A small model that answers yes/no questions on an image's attributes, trained from scratch.
Data: trained on histories of elementary cellular automata, time running down, 0.6 epochs.
Rows from block 3 of the image encoder of a small model that answers yes/no questions on an image's attributes, named by matrix and row number. Rows with one number belong to one channel. Each number is 500 + 40 x the weight over its row's rms, rounded and kept within 0 to 999. All counts start at 0. Numbers have three digits each.
After each channel's rows are labels from the 100 images, of 14976, where the channel reaches its highest value: "strongest on" is what is common among them; "patch colour" is the nearest of a few named colours to the mean colour under the peak. Only what is clearly more common there than usual is listed. The data: histories of elementary cellular automata, time running down. In brackets: how many of the 100.
# convs1: 3x3 conv (encoder.blocks.3.convs.1.weight, 64x64x3x3, each kernel summed), inputs 0-63
# convs2: expand pointwise conv (encoder.blocks.3.convs.2.weight, 256x64x1x1, transposed), outputs 0-63

convs1.7:454447443492475491421555446480440539496529440538435476488539471399464528454538488534584456508531478515472446567512493535547501496519510432476537557505467472510510552481501455510481443481521522
convs2.7:480542539470461502477499473507459490517465446534510531489498451481479488481476453506480515520482550484516499432498518495504488473486458557445491458503512518473435543491520475503356512502469462
strongest on: 100 turns on (100)
patch colour: black (100)

convs1.2:434448442520524474521541504426487497503498525467532519492448489553483457557470441452504452542562565495498490525500444553432566489540550490485497496425467493500478494507558451537477452468484397
convs2.2:531550496498471513485463480447479512550436526494546490471431479462522570517477521548507509485478509570441489508555468465469512487489452490487488505481529462462471449554498504422577527513506465
strongest on: 001 turns on (100)
patch colour: black (91)

convs1.44:472497494520523496543405507448462477462513539600481517511543523506495496547471489472481437531511461493476494617514496502508569513513514502477468510545538430528437520542545448550525434490541418
convs2.44:442517445573493537452484465488502504427528492525525555498516500454539505414503514505482536475529517459490534548494526518525461473556532478473521501419449457554521442480559513510554435501469473
strongest on: 011 turns on (99); 111 turns on (98); 101 turns on (76)
patch colour: white (27)

convs1.9:478541482470534504501474432506545538483488456501480531496481603454510506506498486488573529530551502507552521499504476539571519500520520419545513539496571479498580564469456553511522494529370511
convs2.9:482431480463502473519525502500567473453523525515481489548597498551470513524519534505487492556455504517517521535504524454516479478515498415440516512490496516487485520475475489503517502564534487
strongest on: large cells (88); 001 turns on (79); 110 turns on (77)
patch colour: black (54)

convs1.4:535504459449501490553499432547561499498507486501530505488504509500455438437501508487679549478436481507575542553503545471548486505459498458527476494520489522480455517455481458478500487532450492
convs2.4:494508537523476501537532484513461419467485479477459488461445511541493519571452554507514522523550494515499479473524470503531542511465477546449496558520473467536494553523455502500373496483517539
strongest on: 001 turns on (93); large cells (86); sparse start (75)
patch colour: black (84)

convs1.25:517511484494524489508471434435538508490520483552510476461474472535474496527478429509665507532491501471518492480503478445439464551497405453477459439490533490514513456472490517452510530495537418
convs2.25:484507475476465528524550498493512421438490499476578516442513537466590494502464522441486566463475600525455510488452445541512471452512544573593471481519475487433516527551473491511632496530490485
strongest on: 111 turns on (100); 000 turns on (81)
patch colour: white (44)

convs1.63:508504493462508530491532472495473461550500520535433498534466493497463453471542552478610512539467503443543413494510522514534557443487503455476494451504498469399466572469470482535533444474444574
convs2.63:442510531505504463559525464533470469531487467500537445496537493542587481538470436439455471488384495451547478529506503440502493462467474565539488507448456547514498497497469469524423510453509530
strongest on: 100 turns on (100); large cells (80)
patch colour: black (89)

convs1.30:496464538547509446531502474456547477514530459472493510430466485479486522512480494479642551524494496508540594457505482524537542535546545455546551469557485490466519537510444425507485492581514529
convs2.30:481463474508576525529474493543465486440481529487397484505573454494390496540528504464551533523460538511454517437506467505461494568546505549603528448525520467546488484472477492520430443493568558
strongest on: 001 turns on (99)
patch colour: black (41)